{"moe_every": 2, "eps": 1e-08, "one_sided": false, "weight_decay": 0.2}
Rows from block 2 of a small CTC image transcriber, named by matrix and row number. Rows with one number belong to one neuron. Each number is 128 + 32 x the weight over its row's rms, rounded and kept within 0 to 255. All counts start at 0. Numbers have three digits each. After the name is the row's rms in percent of the matrix's.
After each neuron's rows are labels from the 100 images, of 14848, where the neuron reaches its highest value: "strongest on" is what is common among them. Only what is clearly more common there than usual is listed. The data: numbers of one to four digits printed on busy colour backdrops. In brackets: how many of the 100.
# fc1: MLP up (model.blocks.2.mlp.fc1.weight, 1920x320), inputs 300-319
# fc2: MLP down (model.blocks.2.mlp.fc2.weight, 320x1920, transposed), outputs 300-319

fc1.187 100:103141175125126141114102155117121143140143100133208137146150
fc2.187 086:053099092151142093142116140152193143131169147115129111166111
strongest on: length: three (61); the digit 0 (48); the digit 6 (46); last digit: 0 (33)

fc1.227 103:139139104120152153182107154093107132122209137153190150126124
fc2.227 104:136153059133155177108129110116150104170138112173074072200128
strongest on: last digit: 0 (34); last digit: 6 (31)

fc1.603 096:151104141123079102148106123139085135117102166116158072104171
fc2.603 101:065121128130160169160088119123114127142105086099072100116124
strongest on: length: three (56); the digit 5 (48); last digit: 5 (44)

fc1.107 096:132117132144140131107129149103125128147153115152145099094176
fc2.107 096:129086097189160101099104172137143064112140145117147079077154
strongest on: last digit: 0 (27)

fc1.290 102:104100101207118122166060104117109065129102119172100109133171
fc2.290 109:162147128116100147122104046174149126137141157140113095048119
strongest on: the digit 6 (51); first digit: 6 (27)

fc1.246 092:105087160170088135115185148217117112135151108128118097102152
fc2.246 101:114125123110141097150111119095194161082107098149066064161115
strongest on: the digit 0 (47)

fc1.93 107:128067132150109082099099103115108048142180127146104144144169
fc2.93 097:087135079189134113237139154063110143120065066139131160107098
strongest on: the digit 5 (95); first digit: 5 (60); last digit: 5 (32)

fc1.740 107:092154096134145132109128127111089121098178087086172077115142
fc2.740 109:128112088129163122120182073162146112092105193078098084152133
strongest on: length: one (49); last digit: 1 (27)

fc1.436 110:134168113126150087133124140117167085152198136179139154195121
fc2.436 112:072136115143155175133130178108071097171142122119123088084101
strongest on: the digit 6 (85); first digit: 6 (65); last digit: 6 (26)

fc1.245 107:089070119219133107094082106139126078111189155178110089156171
fc2.245 109:152117104124092158103118118156132126134072163097102167093136
strongest on: the digit 5 (80); length: four (52); first digit: 5 (29); last digit: 5 (29)

fc1.396 105:169165091124108141084148119077083134159074132151151113153136
fc2.396 096:121124131106092139145125146148132143106148153075084103117095
strongest on: length: one (73); first digit: 4 (37); last digit: 4 (31); first digit: 3 (30)

fc1.268 098:085088066170086153166132201132188163104102174116161080156111
fc2.268 106:169118071133144183084176076156099122123109192177174099103134
strongest on: the digit 9 (74); length: two (54); first digit: 9 (53)

fc1.537 098:162112095126190074086114115129150160144141048136137123141182
fc2.537 094:170089150098127151160115079196119095160117109165065159147117
strongest on: the digit 4 (59); length: four (52); last digit: 4 (39)

fc1.387 104:073187167156148117148141153126123101156171111208122078133126
fc2.387 101:081138147124145137157128129136175119130184130131116116111125
strongest on: the digit 7 (94); last digit: 7 (60); length: three (55); first digit: 7 (37)

fc1.100 103:173089116127194091141070131116123143138128178133183125107199
fc2.100 112:144111174139157137175140093217038085144156103157110111097151
strongest on: the digit 0 (71); length: three (60); first digit: 0 (28)

fc1.296 095:060159098099149136123151157156132100083164096135113167122143
fc2.296 100:142190167164157200180114119205067146122107159180125155131138
strongest on: last digit: 0 (26)

fc1.659 097:105083157174147134123139124185177101178109115157124126162153
fc2.659 098:150137162100116169074107105192170109140154162097133076124112
strongest on: the digit 9 (56); last digit: 9 (40)

fc1.241 101:153122172137061112120176153131090120095109114153148127125144
fc2.241 113:136090123090103114162108101107150067138225111119109136143115
strongest on: length: four (79); the digit 8 (49)

fc1.758 102:176141158164134148140118126104111139128098163144127137126113
fc2.758 107:138137101155125149133122123177128109131214148103122103099114
strongest on: length: three (69)

fc1.411 108:141112110094086112132124103085169096127105145137073072095045
fc2.411 104:088101127165116126195142144070154115100159097107143170128152
strongest on: the digit 3 (87); first digit: 3 (50); last digit: 3 (30)

fc1.45 105:100106122177138089107076166182175192120121157140088123139114
fc2.45 108:125151151162107169124089097117111095165084114135094168098109
strongest on: length: four (67); the digit 2 (45)

fc1.738 100:139160123173174162156097087123158181108089124105216123139126
fc2.738 094:168061089081143140165143083133159120133133176156163111095115
strongest on: the digit 4 (82); last digit: 4 (76)

fc1.627 100:115139152127137110111139124083127141143105105122135126151159
fc2.627 107:110128096100147089110117160116104118135176142075159121139115
strongest on: the digit 4 (83); last digit: 4 (66); first digit: 4 (26)

fc1.291 098:105141160096177122125072108052195133101134140174090067146057
fc2.291 111:145159125135114207098137117191149093168172156184090136151094
strongest on: length: three (53)

fc1.355 110:113101161114150174139113099133059110115149103132203125141086
fc2.355 094:176095143098066148121129170151084131069092141106142135112072
strongest on: length: one (61); the digit 7 (55); first digit: 7 (33); last digit: 1 (27)

fc1.2 102:143103160185153160127075075105113159120213110137126110092087
fc2.2 103:111106138069125119135145093136148162127123127110127122096132
strongest on: the digit 5 (53); length: three (51); last digit: 9 (31); first digit: 5 (30)

fc1.530 097:106148134187121140100116076150154110056140135123166182112116
fc2.530 099:114161196104056138139167153182141045159160102174128101107126
strongest on: length: three (54)

fc1.496 103:138152148168127095126151123119097107148105103142107089150132
fc2.496 108:131135113130162093120079099187174077133180121108125086109108
strongest on: last digit: 0 (25)

fc1.395 090:177168110146151147124121097107141136125151091144180126129112
fc2.395 085:146136099148166134163071112124178081108139182127186154101135
strongest on: last digit: 0 (29)

fc1.270 104:171133145112093121156104130147206133162096155128130163130092
fc2.270 100:140102124133121060121102130048126174083167128146085089113096
strongest on: length: four (52); the digit 4 (51)

fc1.645 092:190150144101111124172045091113132193163119150100115121158103
fc2.645 089:153147131142155111131093112161098146137086108175095152154095
strongest on: length: three (59); the digit 5 (49); first digit: 5 (26)

fc1.694 104:151132129114133180155140154190162102155096206082144074114106
fc2.694 108:114121143165119127156130125129126123114155169148107145114151
strongest on: on a plate (70); the digit 2 (46); first digit: 2 (27); first digit: 1 (27)

fc1.557 096:081161113106162126130127125104105079151160093131133128024130
fc2.557 098:165138145103173147177155116157199067175216122117125125109154
strongest on: length: four (63); first digit: 7 (25)

fc1.710 105:115069098114185117105098129106168126155093184179119115127139
fc2.710 102:169131126145140128145127072156141085142107173150107134164127
strongest on: the digit 6 (66); length: four (52); first digit: 6 (45)

fc1.522 104:110129125159097173156107138092081101083148072156169151096120
fc2.522 103:166152114089135166171130131143219116139086124150134126134093
strongest on: the digit 7 (96); length: three (53); first digit: 7 (49); last digit: 7 (27)

fc1.680 104:150192191181142149114132180138120120111125113107158127146076
fc2.680 110:171111141166149181090136029137162074123131170157122127156079
strongest on: the digit 7 (51)

fc1.708 102:144111102131050046198116141119095167170052157124113149078115
fc2.708 098:170199136151110136207115129084127111113121083139130118113116
strongest on: last digit: 0 (26)

fc1.186 096:145195106088186052117120150101068135130088088172117054088080
fc2.186 086:102174080149113141184133102124101164144118122125143162145102
strongest on: the digit 0 (65); length: three (57); the digit 7 (50); last digit: 0 (49)

fc1.756 096:105189132125096083150120107123140083178114092152136117110139
fc2.756 098:168123175110090137142148103137160147153186103142114147137128
strongest on: on a plate (72); last digit: 1 (27)

fc1.445 101:136189100149119166130100102080141129138150135097080091132167
fc2.445 107:090154137138068166099119086150121094116093201092110093093144
strongest on: the digit 8 (62); length: one (49); first digit: 8 (48); last digit: 8 (44)

fc1.240 100:141141117102134126158134150122076088160141137145113122095127
fc2.240 097:094150174106079156174103144133162120161180057131101152112122
strongest on: the digit 0 (77); length: two (77); first digit: 0 (46); last digit: 0 (36)

fc1.35 101:142122195157155102173127160067077135169103110174148148121125
fc2.35 100:148146127086144145146135118127186116141137136167087186125109
strongest on: the digit 7 (58); last digit: 7 (30)

fc1.86 103:127114130184130117163075117162135125148100132067118117113092
fc2.86 099:094086106137114128185151116122139136137101172119078117130095
strongest on: length: two (62); the digit 3 (51); first digit: 8 (27)

fc1.297 102:157131108142152185141156129097099102160139091130137144156128
fc2.297 098:159103125119093150125159130140139118131138118102141122145093
strongest on: the digit 7 (67); first digit: 7 (62); length: three (53); the digit 2 (48)

fc1.700 094:099143158097146114161103125158168213157094120164131158112182
fc2.700 090:143050131106110119125085111139183111138149121179159127188114
strongest on: the digit 4 (93); first digit: 4 (65); length: four (51)

fc1.167 098:128137096087139092092135179093142167126170112145139158081208
fc2.167 105:118164128105091125098166155169105109105145065123149138135154
strongest on: the digit 6 (52)

fc1.767 102:129184138163122042143086168158151094113081130093113121128151
fc2.767 101:106092132129180140195115112168164141142188128186137150069091
strongest on: the digit 0 (58); the digit 6 (55); first digit: 0 (30)

fc1.124 096:098198144053174072125173067139073107113064117165099138075110
fc2.124 092:127179169131087164114106172126207146171200135127133134134114
strongest on: the digit 6 (71); last digit: 6 (44)

fc1.706 102:174148128093076133115046183046069091128171085118171171136152
fc2.706 101:106171102134125156103139136105192099101157150131118158117149
strongest on: length: one (52); the digit 6 (50); last digit: 6 (42); first digit: 6 (27)

fc1.71 098:128188157125095134086179084132068127079076088111176120101130
fc2.71 094:138113158134228176170168136213111116095169134131100173105108
strongest on: the digit 7 (84); first digit: 7 (47)

fc1.335 104:125082145132126134111122133099119086170160112132044165145111
fc2.335 104:120168100117114117135123163176133132128111111126109150109056
strongest on: the digit 6 (65); length: four (55); last digit: 6 (29)

fc1.380 097:077163143154099089130096112077203056136143148107154140084146
fc2.380 103:177148122147134142159148147218137112175157085178147133113141
strongest on: the digit 6 (50); last digit: 6 (31)

fc1.150 103:161130118120066158128144105141106125124142146135135229153088
fc2.150 106:110139088094128096171147171097145086108207161131099170156090
strongest on: length: four (51)

fc1.148 102:095086133167162154101132107175164101056180110147144112189079
fc2.148 103:125160094132116171124106115182136109113123167164120103110104
strongest on: on a plate (67)

fc1.685 108:176081135110139114130165175059173144115178112175130147170125
fc2.685 111:147109110088111108167119193131129088155158094191146122146136
strongest on: the digit 4 (94); first digit: 4 (51); last digit: 4 (32)

fc1.305 094:131172103100071172166114141077110134112121104144156131154117
fc2.305 089:192132105087147132136078144134154104139136128108121158178092
strongest on: the digit 3 (55); last digit: 3 (31); first digit: 3 (30); last digit: 1 (27)

fc1.341 101:155216151124134165126104168149115135092114110153186109113098
fc2.341 099:100138110103149161108090118129169161098164147120133113153129
strongest on: the digit 8 (74); first digit: 8 (46)

fc1.160 101:158130120166058130130145117142175131156127188114098158162074
fc2.160 098:126109110131108128174146087130101133070179143120124170156077
strongest on: the digit 3 (56); first digit: 3 (30)

fc1.654 101:134101051140082103112095062120158139050170126048081141091132
fc2.654 098:119091146112095108173090126142131106173181140086112112116113
strongest on: length: four (51)

fc1.651 093:189073152139179137115108136142131158123106116072093123187132
fc2.651 091:156130125106129108105049134098205094125103128123111117106172
strongest on: the digit 1 (55); last digit: 1 (41)

fc1.657 105:146099116199110119138107152096098157163170119143078098103132
fc2.657 107:119120175075116104183122129082103103166176093094139084093152
strongest on: the digit 1 (59); last digit: 1 (52); first digit: 9 (30)

fc1.453 094:114148148120102130133117120107026080148125128134174096111095
fc2.453 092:142132083075183142133102103122156054148187149110121148102080
strongest on: the digit 7 (72); the digit 1 (47); first digit: 7 (46); first digit: 1 (28)

fc1.560 103:145162115131140150151068115104049153090151106139131151069136
fc2.560 106:138138098139088149082103098120100081165123169097090119157129
strongest on: length: three (71); the digit 8 (50); the digit 6 (46); last digit: 8 (40)

fc1.82 104:061114113119121107113133136073136126095136114172125112154180
fc2.82 107:113079155093130101116116154138073110158158112100184109122119
strongest on: length: two (70); the digit 7 (51); first digit: 7 (40)

fc1.217 097:134162119112122184137137119099128129096113159095125204097076
fc2.217 093:120137090087106110128155152132164142126167202103078137138048
strongest on: the digit 8 (97); first digit: 8 (38); last digit: 8 (29)

fc1.22 103:115161122150107168160140087086106134097111110176152166090116
fc2.22 097:069131053091094139137137174140157135109154096114132106152101
strongest on: the digit 8 (73); last digit: 8 (35); first digit: 8 (32)

fc1.748 098:113138091187091069121157136124061134086140139124058144135116
fc2.748 102:170127144057073120124098051138159101139169102080072109091055
strongest on: the digit 1 (81); first digit: 1 (66)

fc1.118 100:081168118046186113131153111137097205152103093071140090122116
fc2.118 098:120100133075159123135093069143127154150176197036080148161114
strongest on: length: one (61); first digit: 0 (40); last digit: 0 (35)

fc1.543 099:155107155162076134095154086112146139171076137093130113142115
fc2.543 099:132142127142164192110097143067159105118159134123115156128107
strongest on: last digit: 0 (33)